python train.py --encoder_arch="convnext" --decoder_norm="layernorm" --final_lr_fraction=0.1
Rows from block 6 of the image encoder of a small image captioner, named by matrix and row number. Rows with one number within an expert belong to one neuron, the router's apart. Each number is 128 + 32 x the weight over its row's rms, rounded and kept within 0 to 255. All counts start at 0. Numbers have three digits each.
After each expert's rows are labels from the 100 images, of 14976, where the router gives the expert most weight on average: "top examples" is what is common among them. Only what is clearly more common there than usual is listed. The data: rendered solids tumbling over patterned floors. In brackets: how many of the 100, against the usual share in percent.
# router: router (encoder.blocks.6.mlp.router.weight, 8x128), inputs 0-63
# gate: expert gate (encoder.blocks.6.mlp.gate, 8x128x128), inputs 0-63
# up: expert up (encoder.blocks.6.mlp.up, 8x128x128), inputs 0-63
# down: expert down (encoder.blocks.6.mlp.down, 8x128x128, transposed), outputs 0-63

# expert 1
router.1:164119169126133164139150082100184114194144145152110167113150120125156113095154153076110142111114113091124099100140116150172101116190130101098223119134159173161089133153094126131152058139044086
gate.0:162140126129128118128169128181136089155144079157121138109148110139132105165085144068165095175178175163143128114071108137174166118173153180081158147199140102155052125095161144184166148143158112
up.0:099141124113135128101150111093149159103135140141162162145181134152119159116119139092138130139139148162078169088129092106131136133122099115154231073097168101119115104082140112100169168139137182
down.0:157140080090171150119148149136138093112198108157187109133124134079112157101180106160144074130168106120133203086099159080108052114154161138105101134094112155145159189099209131171149096077167114
gate.1:115149153152180116085141107122089176160098135162122074157186146126093150139098116108143122118177126128142129195144161157120167145157117113177102156112126219091066127047157147165105129124130146
up.1:117153143153096124107122179120147181107105125114110093143161120185172209188110153131086170125117092153130126235136078114143164168078116072141189115114144142188165111146099165088109182133129161
down.1:198106120195125162117090135160116167117085116150198153159189065164120168118110117112151203076183098160118086156152130120085104078068145150140147148172094166138129144135127091137140183109107107
gate.2:151167185089162155148105145159114101160100194148098060171097131170145138103139092086095083112171060128100158174103129138112121115119165100085183167136173153124146126158116136135161113109064152
up.2:127124128049103159123191154102163127082127126149206199129135185108126073120111141150168114160097145134099106119138154103039148079057086103135068142116098151174143127083114132187112137071150159
down.2:055120149114115145072095203086108058163138117125127103147098130072109169160145125141104074146112103127168103144182124161139110087095094105127095172163124167120150169112123135180112125122118139
gate.3:145134119139148135166067095081147103100186091118102104137094133122118079183117148117116124089155107092104100163126079091104055090135147166140113123130135119156145133132227143209143194165092140
up.3:150123125161204113162121108085166106122102113160146125096129113140072107114094151080136159083102144125149090149121160148148126074175107107151157143076122189141099095101122105092134131116128086
down.3:104107150151081110173144165090186158101068091072109110109116165112171118157137140180137156131161128154120179120150113162133118113127201147118088129153159066115170174161147132136121113183132095
gate.4:100141197139100161082164168184110140193160122104134112107118165184121097137098083117147089139138137102129168122166116131159185129106174131097144127080178116112110146173088098110141117145117130
up.4:133159152142148142141133149150099150121161174164106122132095090131171165108141103110090185108112159082125181139161121150064164113122148106139148131153110099182161143141141129153145121185117078
down.4:090132154143148133185169188164174095071139145175148149099097121081141139114087116078123129122125039176135148129102172165123140158109135158138119103147127159120156147178114096105112117105199150
gate.5:149082160117173148112115134145170134117111043112146161178125148084035133085078138124110104071144133115133150096084082132171091090136153194127154112085149102132133163176161148150119112062067152
up.5:096114117079133116152201160103134165162115134135118116163137166173176118125159135144150129115126170077126200106177148156162163191155092064159209122156074117143105164115075108158130151144105047
down.5:160110114057190116176128122150119148098102162147159165147144034178198176121087160159118112065168072129129156080151149176138074148115173163093145169109123095126101096139091122182169120090128151
gate.6:149109098144103134103089107101150196124150105147122202154178120140153111138156129050098097130118140168123180105083149137106135139148090145138131122112162143108151136187171074110171143118066173
up.6:129096084134130115081081101124119127146143162142122100087068139134088083159134046129125100054158193150165171128165109127139158173152193118119124149121158147121119093102103132189096113151119111
down.6:144157100150175106141148168094163115125117122124140118167125155143093175096081126119061145125154152038127194112128139168092155150156096097121142139109149169131145087172102086131171145109141130
gate.7:124139147157144112128152098156102197137115092119141118123160106063143123169136123091158142117145123111111121195137113146130111129097158112151158147108115139110182127157066096116136196142070073
up.7:131142097128083148111174153057154131067117072112145127137136116112110170179135169066144113130139093098118152125134074108146113059146174175185073110096134122133098124073134125106111102118135120
down.7:164121158152159165129111118108101142151183164179094149171119112131099206132154105087106075095067071146123120154142171130111123150135128195191125111123169140136152111174126145135136155151107180
top examples: count: four (69 vs 23.2); light from behind the scene (51 vs 24.9); cube frame (44 vs 9.8); black object (43 vs 19.3)

# expert 4
router.4:133124111104099236144147098182159107152079144122126145128086107085103104101126117128117111084124121082168111114142091116145164099208139143119199140118140158121145127168088090138129144187099115
gate.0:118089157132134108168154066163157142197148161149107131125138135161138111161069128089119133106132122156143163101091099121089122150139143147165146116110154110157183129128118119173128132098175137
up.0:062117118115111176148135133095141150056086107144121136084154181117155151115133110148136113182159112106170078130132127147164095123111069073179151116092102094083108179105127109160080175128135096
down.0:174172080152127113139116113122149097153146119111115120060161121138145192166092169150097137111138052065126136138102162146151129148160098090140092106115140109125163110141113139089153141176069111
gate.1:139101136065075132093120154116131153138120129155144069117155142135134089068175095168178139149134116145049144116130102181160133135129167121092162159156078204091148118134098083119093138131121179
up.1:145121135094121149126119150101182134128129124137121117166153133145120140160171137167059176154121106112145130121153180149113095054124128130090186171121087092156151182145175102162154165093138104
down.1:123137114110176121129128128095147113171158107066101158156064192127150147136144110127103150087131114144139155149044106128160173130128139126135192255168156127141141125078101154143113152125150122
gate.2:138140111137094116138112161122113094142100159103123103111167116103128091153162155125164104068112129052134158143130148111170122150108157092101131118101166203115144165144139102122092153169120131
up.2:093160122129121085129162186118082119079097097127119104169053123121180178151107121136165113225104135187161109113135122120181123119121164116086102141174137107125171146099102149139149123153117140
down.2:053118212122093158067150100162086126115159112157166153104110135147143075101096173182154163184156147142188123193143102149095176108142144099127161148150093132105088161119141063118151127137151121
gate.3:220163104110165104175129183110131165081164136106137117156112147135126110162123158110116124145093112157100145131076155101144082153106145201154059166133136109120182171104132053129121212085105097
up.3:142104132135153159137116082139106107123183120139147165104155122136111119159106140125155119151169198104150146099096081103138145179130097133141118198074099138171137106104110129070162179099122088
down.3:093201153185121158127156101169135100152133137130160134086140114120119145062071155107167116158080147098137137130139155110155172183130132136144108181134151108123126136159154095085088191075119156
gate.4:196120160093121127138117121147129149136129171133106122144146164137144134153154132072069173144137101066092127155089212175075117091130135125141129141144136135095143121177118144108167157176106140
up.4:094162169136175126142112125140164177145091083132156105143167126158177047161151110128171104081103084146090203143108122104148076093148149217143111141115112163131112107171135157138155115089091049
down.4:106111112094064086126160103078101105120081119136165106142119143094107144150137202151164108127091074094098141085043039122112098120158118131155143076112108101127160148109114179056129148091081095
gate.5:149134165160187080110075134126166129106154088159120100148176167155123119162090141108172101130123131125155124091154124072204162138106131122142158147166121122100163194121112187137083078172107163
up.5:156114149123174112127137123091103132155122147121083159132117135114138128164157123136153123211087124140094111102152167079113123188159095089115111118174146165129155161121172082092039089152076158
down.5:163113130156119114106232148097181174115151102105153089131083104112158136147119100115114109153152148111169140133133141103119117087115138114123104106126066175157183209146166148159144054170151216
gate.6:166091102126126070171170125127146129081142119110130084093144095090092151111129097135118106145099159127146141109103143170117140138161132123210139116096161131128189101113147130151146207163055092
up.6:097152111155122166157145106037167130133114135133159144144114116167171100113142144057151138118161082104095207113128151126154204124080130123173110090110141111102085165135139157089165148047091152
down.6:132119116132127153110120093079120146183112077046157071161119124169101100156116167151094093104104148151112165163088141094160146044112137144134111106140141137120072082164085163124089118118135130
gate.7:100152147136091117074127184086088083107080168123211119169114125113114119182095143115130127131137110112116109160077140122134155180178166172146170147060102104167134120128129176127139086107091138
up.7:158198163153098105141149138155158136134144139138155120168117094177082171143202133107190157156116123118118137165164137133131125156116140097159105096199166173144163060092103126161114051134097148
down.7:136108141078074193102121093136169146141077134113098187143094139141109112132094073106139158119135093116137107146146128157149190083087142078149086112104118168157188139140096120137132101121128117
top examples: count: four (81 vs 23.2); orange object (50 vs 18.6); black object (43 vs 19.3); brown object (41 vs 18.8)

# expert 5
router.5:090105131099133126091134135150130132150114096139129119190092101201081120174115156101088095091132115088109133122147109091148102108129142145128147112091098182173121186124117179161103137103111080
gate.0:190113160125124108084128122150112093121139112175097117164133084140098157108131131093123091108172079080077142159117154135130118108089171107140167184147170122078117181138101116164190125135111092
up.0:167229100158169120140094132088094140148124132149158166106145094153155123146093151130116119228111087085115159159100136131104141159157132094101111079112169145091172096102137141101180082132175141
down.0:160122107126067175117098093085085099144141059078104128118122124121124134142119192142139162163117109113135164126121132147150111093078150101122211126163094099090089109172128154134153113113159145
gate.1:088156142132182122130111147155088125156106107138111139180121140124145076068152102156176064195119152160150108168155108107041127103084106126170084227075112137112124075122083117121134138111124122
up.1:145107143099132124115076126143075158146109151123142168149145103088183104165071117167132133161132107137142131133074124034078147080118134145135112054123073140132109084108125164095170059102132154
down.1:101103126175157122175078136133124048126144106158087146168194122108113098185176131110178109126150137176182130172153089127149160092075129137148183131103134156150083093161129152138131125151124106
gate.2:176084117134064116138063114121146110151102166200147100157143171094097100158142146167162087154137090102086146109145176115150121103107109143063160167102191127119150148193106151115167135130089102
up.2:135095093158111136102134162146148210131169133053113071184169138190138131129130053160130160115118137117098165076122098124098186147143154154123167076152083189141121163113136133114157133124084150
down.2:144108147134112151088112087155180186160135110124139128115167096138123111068156128174117129147109108136138136126111137152106111094125119191094176087191122121148122133087112114121091123164135112
gate.3:131095149100182154127101154167097132140114112146077145120109104133116088129143125132066130114141089104149210109138118143158102100049144130130193092218093133120128122168102137095134153192210158
up.3:138153152138114111109162148162118095103166084116110100148131108089128073094155140094144156123151125148130170088086152101082186152144153092079164151127171161099163103108080117131072180141136093
down.3:115158104153102142122076130090053133153101118142160086133173100069141117135122095116169151079079173099107120105140116210184072116169081154092112056133093154097092144128127111117129094164097150
gate.4:106151122131086090098144179175169100148138095143147105118147141135178171153087149140099147112080103184192139165118163075131113081110119154212145098107117086151118168139129149131079134109108142
up.4:091131167159104177068114119080127132144144083176122132153122151127108128082098186142102137073149101060157179191064166116176203128146089097111124157114082089109122118145120124139116105147086116
down.4:099171088044106116154176086117102129101114103083104125152115150172163135174085191158195142157166118084142168108087117121089148120158111145177174159156113120118046138128108133114163146138122125
gate.5:189088176122119134159132138057082194160106140104093137092127177175122196109072179134176137155140167127134147109155121105170054070119150079159099133126097095155101127174060112120086137130129120
up.5:147150111125112084157102117164144128141120161083120188096157166172121117142119104128134174216160112188121010167146125111145128178135089054166130116115146151141184127117094130139151169078129134
down.5:091124093116158097126145128084066126131181076178130121124112087116158132096231117113114109051115188165125106087183105176120164117115124156086184111111128123165180140181148116148148131149103138
gate.6:170159142153081083161106094158131177187155170123137151115113156126092145173116084151146105092152083165135133106168114157156127092154191125143109084158180173079186161160117111134142113151084154
up.6:150094099095140079074136145150099080165089140067134132114159146087194117152154084065148123083121117136185128113085156112142117105074128164155143126184193097036094134193173177075114102138129109
down.6:136120177181123120120153111099065130206171109139144162108143119110121115124153147093121108116151138073178133186117153181147135142137150128097143144211174105130126129107124136163147159147116130
gate.7:139198143148134089108106118099077093154097125130163096155134191130130132111113135102106143127092116114140095175152122094128055123143099133109084045125143107131157126125105075094054088151094123
up.7:084152119110128143084165087121106111123096058177080133079063134129099092111162135127126124137142132155131040167146128164156135135044159150146102113102153139083100111091073137140085076137113094
down.7:108137156053118164154171084072170170121150132082126173198150174108136141115105079155110074078115105137107121117120184148098094091142131113105114112109134081127114144153121107140174155119123142
top examples: count: one (100 vs 25.8)

# expert 2
router.2:106152154065139147174137115119185179120131131157135098121077143118080112088122124129092140073141106183129083115132122170117137155191113115160198104131183151153119150155085090116184101149073117
gate.0:107115150130200078099146128138126128115155095157114112096180168122136140096074212081159125128128110179124102172134135128148101121171111146116130139143163101115178051131138165168116137171137162
up.0:118127196110105135155130140092151115147154145101101153158106148068179097116145096146132122155131131215120146165151142095136118191172164079185147165127118150131087140107111080130093110130132093
down.0:150150120077140151138120192154176121130150166163147162156136142103123151133070108151154136148105150159132123020115143062129141095142124147098069094101156156196132122082118148148142150067112176
gate.1:145122109146205076089157057111164089135104108195158091103132091150126155142087119183081102091183120141109124120119148117099084099094138117139083144126050175165075109138147186119187108134122161
up.1:136100129117118107159100084115155128074082111079106123081129100102119086149169158078157055073147113135179173140168124105125156116102109074098137152123102122131144074132157136061177086111157063
down.1:142179125120169161139135159213198083142098122097069086172162147085091097117117101087101134109183138124111114139184146122136113122136124157187121119150136132126103173129133161124108094108060169
gate.2:112096063178151118087073123118167152134089121064119128146143144154168135191135151132154184108172142109175137099156119103145120151157168124109098130079176168106094114143138094108116125048172099
up.2:093111131112125119136168134127126179162136158159138182144107034138114076077135152094135113144052069114184145143130126173163137212159156126176135072096100085129078165129123128111142154104176125
down.2:057163101110132149133122131067106107105129109092108135170124178146123123113059116162045135146114109130100224129128094085070164155137114147205156128135153089139168142086096109115133117174130146
gate.3:185110157136110070133131144165092110088156109128110119133090135097179122131138089165095177114107151181171162158125159085156111155175106098089110114150139135135117130175097134205148132115084115
up.3:161102117061108123121211152149150127123098079097171104110083080082122103135187177145076149107153127122144128116033137135113135142116158123082148172141111085134148105178157154063117078160130069
down.3:170154153078180144143181149086166131182075138100105098119148118155081180118142158122118057141114149069078159107135192140160077163129111110119097122104179129132156109156120150111105119156122090
gate.4:153147041101145104142109040142137134077097170123137128125089137120136135201100154124170143186145126093209156143130155116127067109131130114141130133138094096112048213139086092128115129151096118
up.4:144117152113116073178137141072163146108138123147111113110088189076145149180136148126077167108121125145128105073131098028092112170115159105098155127130113102157217092156150131143097138156151155
down.4:145132171134097223061172124134154160101088114149126116162138111225113157098152094123149123131166048117157119107122093174132086159156110107099141096099162092176143129179147072109154115109124099
gate.5:056112120181099114154062152121124115177125149204091105101147146146124129147109117163100102174164132127086151108116110096157110127125154119088011150130105140196101114115102096082143171119116138
up.5:188094099090117152109130178083101099116144101168112164151159122095170099117146167228097186064146136184130188206130088086139169144097105144159129205094128101108148101138110156114111131155098136
down.5:132149116149161189126092128198107145150136128072149080133159081105075155129069171122199170144132174113132109177113114106167139106126090128136151135112118090145103101107125173197150116082127113
gate.6:095121134207142163084095210145107125082108103168083130125169158094137140127124111138164158137128145105187100145156152136087089132117152116138159093153212143072116097110093117154102114165095117
up.6:101104081155138151137157091129145144142140083161141133142145152152099153131112161110073187114199170110088102105164147174114149162176151112133140177082107151145121179062128115114141145132049143
down.6:119127141081083147143100104139089104140074162110095123104126077190171094118100125159078125129153106147088124185202111129088173135118129140169128149077129156155086113108111137165169136162078123
gate.7:140118092144120106085161185093167086104136108152112120095070100129182098102137096141119083119106154144143175098089153107084109149158069117213181105124094152156146062160130145133156136158113126
up.7:150093156155143132168176124216138125085185151138127142115114120076147113107160107119140157190157129117154072121165149120127121142105165134087144119120132106126047143104146173168138120095154194
down.7:148131087155117126120069147138164114133175096119130104109149087171134174116111176132181071126149146155133116079121134103129143066155162129116184121148122131089131181099123175106129075162095129
top examples: count: four (87 vs 23.2); light from behind the scene (56 vs 24.9); blue object (52 vs 19.1); blotchy object (41 vs 15.6)

# expert 6
router.6:159135100116123143152157102132170085150136090119161086102089121183133132096102113140119148129151159106156087117077104129153122141177125171135175151144135162123126076124067110069120100172110130
gate.0:119148107139131114119091129151153081150133129101126091133120189129161162181092154156137190132125124119194054154145126164117123127150145089096132111204094184102127154076110143098077079122084092
up.0:075141131134069087035111098138079129086080159151152063119144129135156126097172122074195152115142106116127114097089174137105131137138167091170123133134142103130098137142127175156103169192166121
down.0:103121134131113104047192119102100072137089117149159092157154145172092110115120139107135142084106141139141096156138123108098055108113122154154095164122142145066131135173063105100158100113082142
gate.1:160162148135113119121179080123113069167138120158133143132116110096107212093172125134127129128102159138169114144079115099112133122112125114101173102112134084120111108153155104130140112068182139
up.1:100132110168117115106123076150176172122130222074093185144178077152078176112157086171159092097150145105148124156133149137115057148163111152084159115119149124202127144141183135110160085093129087
down.1:144105092149139151155157173139073110127140138151154146149162156202120138169119172117087051121149162111172126102132130111140135183086159123136135140150150092139166142085160170140182108190100148
gate.2:137056097137077146154177136152134135148166097150149157149104144149100142051153096134077147104127122083125113148100181134138158188139109115075061076101083137176181107111112101152111098130085091
up.2:183101079123157223134105139095078093118156163166078069116089104101134142117122177109130161093157118125115129165141063142053151175140096108097112166109116144137129122152123070146077211096130092
down.2:189098084104122170145133106150112121123058081174089117126145149073142102129131163139175156085129122141185131147136195139115095175093140169133117124085100095158162144107083133141109153110131135
gate.3:094073144153118119153162113118170131133124159065092099142120118099131115122159158142160111118096085094151149167156168147107093106150106112096136071103166171161157164071114098148108118137175085
up.3:114124129135170121128100117135124145171138055153137159150073126115165159117074140108158175101101090093145131138123074127125077077079104180076110098110104123144122175107105136123052106192117138
down.3:133155136109103111181121115158152114097149135048153167101166127096132096174134126108179165134140103088096165051204192090108084151135107051138053122092099126125093155165137088194147115169131095
gate.4:136114136144174075122132135105092207159126139171141133055159105137117120102124141104173188113160103128131122154175107117200063135137144102101150100127101125093109134080113136078127107115105157
up.4:071127096145124066099147190134122108102198110210113105112134137099151125162148158090053107124140101094143114087113077130130153116144140148136117138110124139118068115150098144136158129182166159
down.4:177155162141120125132183159156065132129101166084152102119108137090191153153132154139133121077116142159195105113160099176110152133058197158113158146113141120161088123192120141135167121146091107
gate.5:160117077123147135073108190105198123190120141104067141151142145139071109092137149152075155110111164133130108157159156123129178096117088122162113075149164081160133115141139077130135197132114119
up.5:106144094136166119111186179171156092135135158101136080095131139093177131101089133116143120139111134106145160122101134031149169125139130089135104089148114092131104067120159096095100108136153180
down.5:140091161111132141085121089148130116219154132183138104156178182092094117095169129171157178084136107091108119136139146102121141143137122145125125119111165172090138080187138131170143071153106163
gate.6:157126141099175139120168142135067202073124148117093129199097105151112126166123083126171148137125085086090163133058122182126149111168138135095121118171122126129121114145132081083087126096126042
up.6:157088173118128144076127133158145132147197108150136168131150170136118082113117129128107134124112177134143099094152099097183129126214131126117126098123135108110097137077134152172189134183193187
down.6:110149131128135151129154111088114142120121115090116146102151127107130112111099146152097095136082090168080135123122067133141178180156128140129129177121096132112133070139184133217152153143126097
gate.7:163193075084163143159115142119118087110152179152064100144118155158159150144125094107102164045140158184065146117173146132116080133140150066143161079160085066139131155135149073067138064096136165
up.7:085155118104141140147052107065094092166103101101114088112122111080166102116155095086070168103109127105129172161120092112162100121153117146101091196127123151104156145119098131106102077122087092
down.7:105114205089158136139145118140135099202197093126098128168083159129092081116125118155139124123107190197183126155080148134110108158136144130140166131139081158145125164163117170119110157119141104
top examples: count: four (88 vs 23.2); purple object (55 vs 18.5); teal object (50 vs 19.2); white object (44 vs 19.2)

# expert 7
router.7:121158153110148159183151107125203128126096174138098137088112133081109149092098133112165158151134099144114076101105114229097094166166128101105198119134131118158098122139076098137122139092094157
gate.0:103120131177133072127082120112117085109124138071204087101149153084118149165114082125134147139120151154105162086146139116069112139115099119129128157142083163128093122097087145094160181113110155
up.0:169133083148118146138151111079093166112176107057113114129133120134120058135112146109146173153149149157116152120092171107131081166097096135114143142053153167122122146127103133138154152147132088
down.0:144188145132079154102132149162080127065147089113149130161130138099162151068101132057141164136139134141176134104139116108118143161109106097061165143100143125085117111123109166124162133142176137
gate.1:120129121146080125143115131083111160100077127106157122198194152120109084131114113099150113101150154116132120169140110145117201138194109183128127120089168154140152086176209152186133069140125154
up.1:112101120100149147136152151129083190157103123089149137129133132078125155141096130079100094068142128172104071148038127115125127122128142108147107162136180129057173159110128153172083054161148104
down.1:128099141101118088150152170103171159108102140116072124168162109150132144175115131149118144192062151134128080118114147114055135104154105068148195109150128136133135107089111090140099133122118112
gate.2:104088126132060081073033152143127099177164139108150120132160135115083112106152150117055113150091125101138162142150175134069129124149133131132102073115112067100114152144133118065052081161161102
up.2:137145129205150180097116120207135060157125075135100094136097137158105164087148112161144039096088121083125095129190155135106141123075067137107080150095154161095098061129170122147134080148129120
down.2:163133089136150197090107138143116166118079200079081138079077177102092179122145155140104096124050151197113126133144153087155110134144161087187107108097083071124125107119136183135073123121107136
gate.3:113184096125124095120185102146100123140098100112159170096168088161143129135078131190208141060135142180133113148154086083152123134128181087111104139102125073159159137109107097142157076073104136
up.3:135141103113123094115208083190120154133084001108118171148142140136140134150131140100141185097125110109183143139099090085146129120128179151155212116158135158146119153113091078139088073082103103
down.3:085146146149096078143175159120118153118102113099165136076124165183150121129123171141171147141086132124168117149121083147171081169129069160151127135127164181102150079102079130170125088115103076
gate.4:132179115147149090128130124139122075087120178084126108131121093114078167099096115168139145108147105187141162136123147106126120116095107099166123122154167210105202104122088174181127105153152088
up.4:211165134142185111107119106141106091100112139127091136100057134166124116132124076124100194096076091095194231136106165083099140094148117099070126077078189143125127124137118154136138172082093086
down.4:162183128112082170132153080126145136155064064134182138123158123052128145137125126154120094187119132106202117162173123170130147190140144186136121082160098119144141111159185075150126146151096086
gate.5:144092118189126155127142163108117145095129157090140167104099153091129154123109147113101135067144128114151104165108114109104109143088113184117156126164100100128070138150143139160056151148133068
up.5:192123149119130144148123141134150097121127100067145126142141097132087102079109089101123034087167124114129167126201135136160136105152120064130149185186132124188162106104096092150142118100093085
down.5:112084139101124146145099161154073069041184144048118140152105138152103154078116156136110149137152078095139136131099076145133111144149120093159120120144150176127132164166106144104099165173129125
gate.6:135112157106108140094212162094154073126143072146149156124144084133117120153085108114131147093191100042117122122105182102124097151097181107141118108121069111103117121158110123200115140157117094
up.6:088197121146110213183065162180076139124110130107163111146111125078113139174108124078145127179132113105120158168114099166113075139115050094146146158131150110126178097162074099119083119109142171
down.6:094119154071081117082144209156167115114040094111134130114171167136064139137194090098104101135115116123121118158152074136165133122139118155107123100113090077191057110138153090163144165142125132
gate.7:109124119114140159081159148105146117128119163126159087155153117117046121144103105154138087088106155132128158173149106136149153181167141148116108112154121147133136115091136168187141107103036101
up.7:155121136118147140125094103148090070109129120121134192104163084106088086171097086121075090112180163055085161145140126075146116138118168163092161139101110143099116118142165200152125131098147112
down.7:127192156121162168101152079136113126207094112173110108109144138139140140132180170138073151161110170080090111096116074080114186123166151148198086139123038158119091100083080155124152112140116072
top examples: count: four (79 vs 23.2); blue object (45 vs 19.1); striped object (35 vs 16); dotted object (35 vs 16.3)

# expert 0
router.0:085124105160136150182067153174131128140096211123100137106104135112135115131089140125128116139150117133180091158135132154161169127060191155150167126121156153100167160147086127103180145078124153
gate.0:121142033124144103183123157122121099137143144151084138132136104111116117117182099119078149091131152097176155085117148168078090142209147122129109157139151093115190126102083135177121141133155091
up.0:140132139090145084159171076119182116131148172125153117122113093113143148197157170072126082150185127106173164201108135147151140186166135143109135157157120177117064146113123143105138095135143134
down.0:149099182130220132073094098132123143163146117120116087125129119159159086133159094126156194121119145116173151105184156141121125151212124128106090101149135148129133111086132117133124133188147171
gate.1:172154146185092118148126147105148156108152099122120148119122122109181116142115235122103157139129078097132102150107180186150087124121146140101132111104112158117162123093123107146142088088065135
up.1:133056162139143115134158088156168075116099144147122109072153137066119125190100119096122139141080168117084172159134109156190116162119100121099118111195146138074167124095105153108155120115122149
down.1:172215150132116207150115114189216157124106088078129082163130126079119140062104078138095159179123076134133112134145171112098045136112181147151099099105139143070152107108122159108110090101112099
gate.2:112054101170110174172164148110121094121144122090156121137184130122093160118077153122077184147126097075210120139144094179145102124187122151123120178178146108119141146126124115156116153110129189
up.2:114093095091168154119146123099119107139112083105136179121136124126144111182147042193151152127148171155087134132120121114151136126133131152149139091175104169114172108129172166078143192099118067
down.2:079083107114107134103095083103118187126178066123124145135100139153189063136124127111134117100120067147140110117066135114086120105056135140166133140164165138138135070154121122153132180166072094
gate.3:085059137114113132107068159114075119141109157146168098163125165141126145089122122065103099138104116046149229122070175163139149147147105133100125129164093074078127136122090095128115176127119145
up.3:145148137148150163132154122114142141117092142157093094131188123099186146191169139156076141131125162139079132140113157189142138100157103076138184184114143140099115092131169168136150146117116143
down.3:096150128043130149155096138146137089117148096148167127083190117092110102147136117079099078112147087148160110156127112097152142142190117186127115074097089135132075124136148146124083081126125099
gate.4:115182127145132158075107130095185106125110115140147085173106151120101090156151104102180132086099149131165104048139138105192110167123140098158130164121123137136115077095141094131174123107154139
up.4:128089107137178093155132121069115117084156157201077143123139125148138179147111127139192079162130076112111186182129155107088119106108153150126102116171197137166138184084047150129188109105104086
down.4:121150131124146150091109167131052126166155139135087140130156112149126099120097087063177114121117089138057142076133225140116119136140097088193142065136152202135139153102176079123077129106144085
gate.5:132151082127123103155116143140127178168126131116112102138128153130051200159128123086182113109126107111115116115134144139098166165082113124099146098079162127108073168122117125182141102137121116
up.5:092172097201169106081160104096088097158098109160204086036146112152067087185101114139124135164173166088157141155151126091106125170157103128156083107113103087148099122174108148117128069122144113
down.5:147107150093142146138153125129119131102101126086130108111123165126159052113148182121150113083173077137152133123162141153135103140147109139183142112187137167106103125118123140078115097126135082
gate.6:115099090132110083119073195067076158173087159115148091131078138096189108102177116186108143134209123153136132094075148142151130174147082157120111158082194081135151125140184118144122120072073120
up.6:124149096122178120138129071133093104092175079104108138129103169156106071164158170074146078177170160139128095135124137129176185136118126177150134102142167156186207110111138084161151129079101133
down.6:122141109132132130130177143098145171155110082094135145127172184155186108151110115093151055118139134113043119107146094147053140121110141094105091109162122119141161108113146200186111151115146103
gate.7:128096116169109144113096161137100148159151143121144123128149118160165088164134178166116143085082096126114116168096132066132166104082172152144124136098069109158095192148114139155139059106101128
up.7:129135145133066110144107193086164131117169138165116186118208130128189130130134166101158146098147116056132099090134130110138148124154101164185066091108109127171135178159126135126157130164158120
down.7:103086080140107082090168126083108103157159130152104124125115109129152103118116140144139127155113104157111096142038134179143130186137128112092118110209157149119086173131089132191064111125123144
top examples: count: four (66 vs 23.2); black object (42 vs 19.3)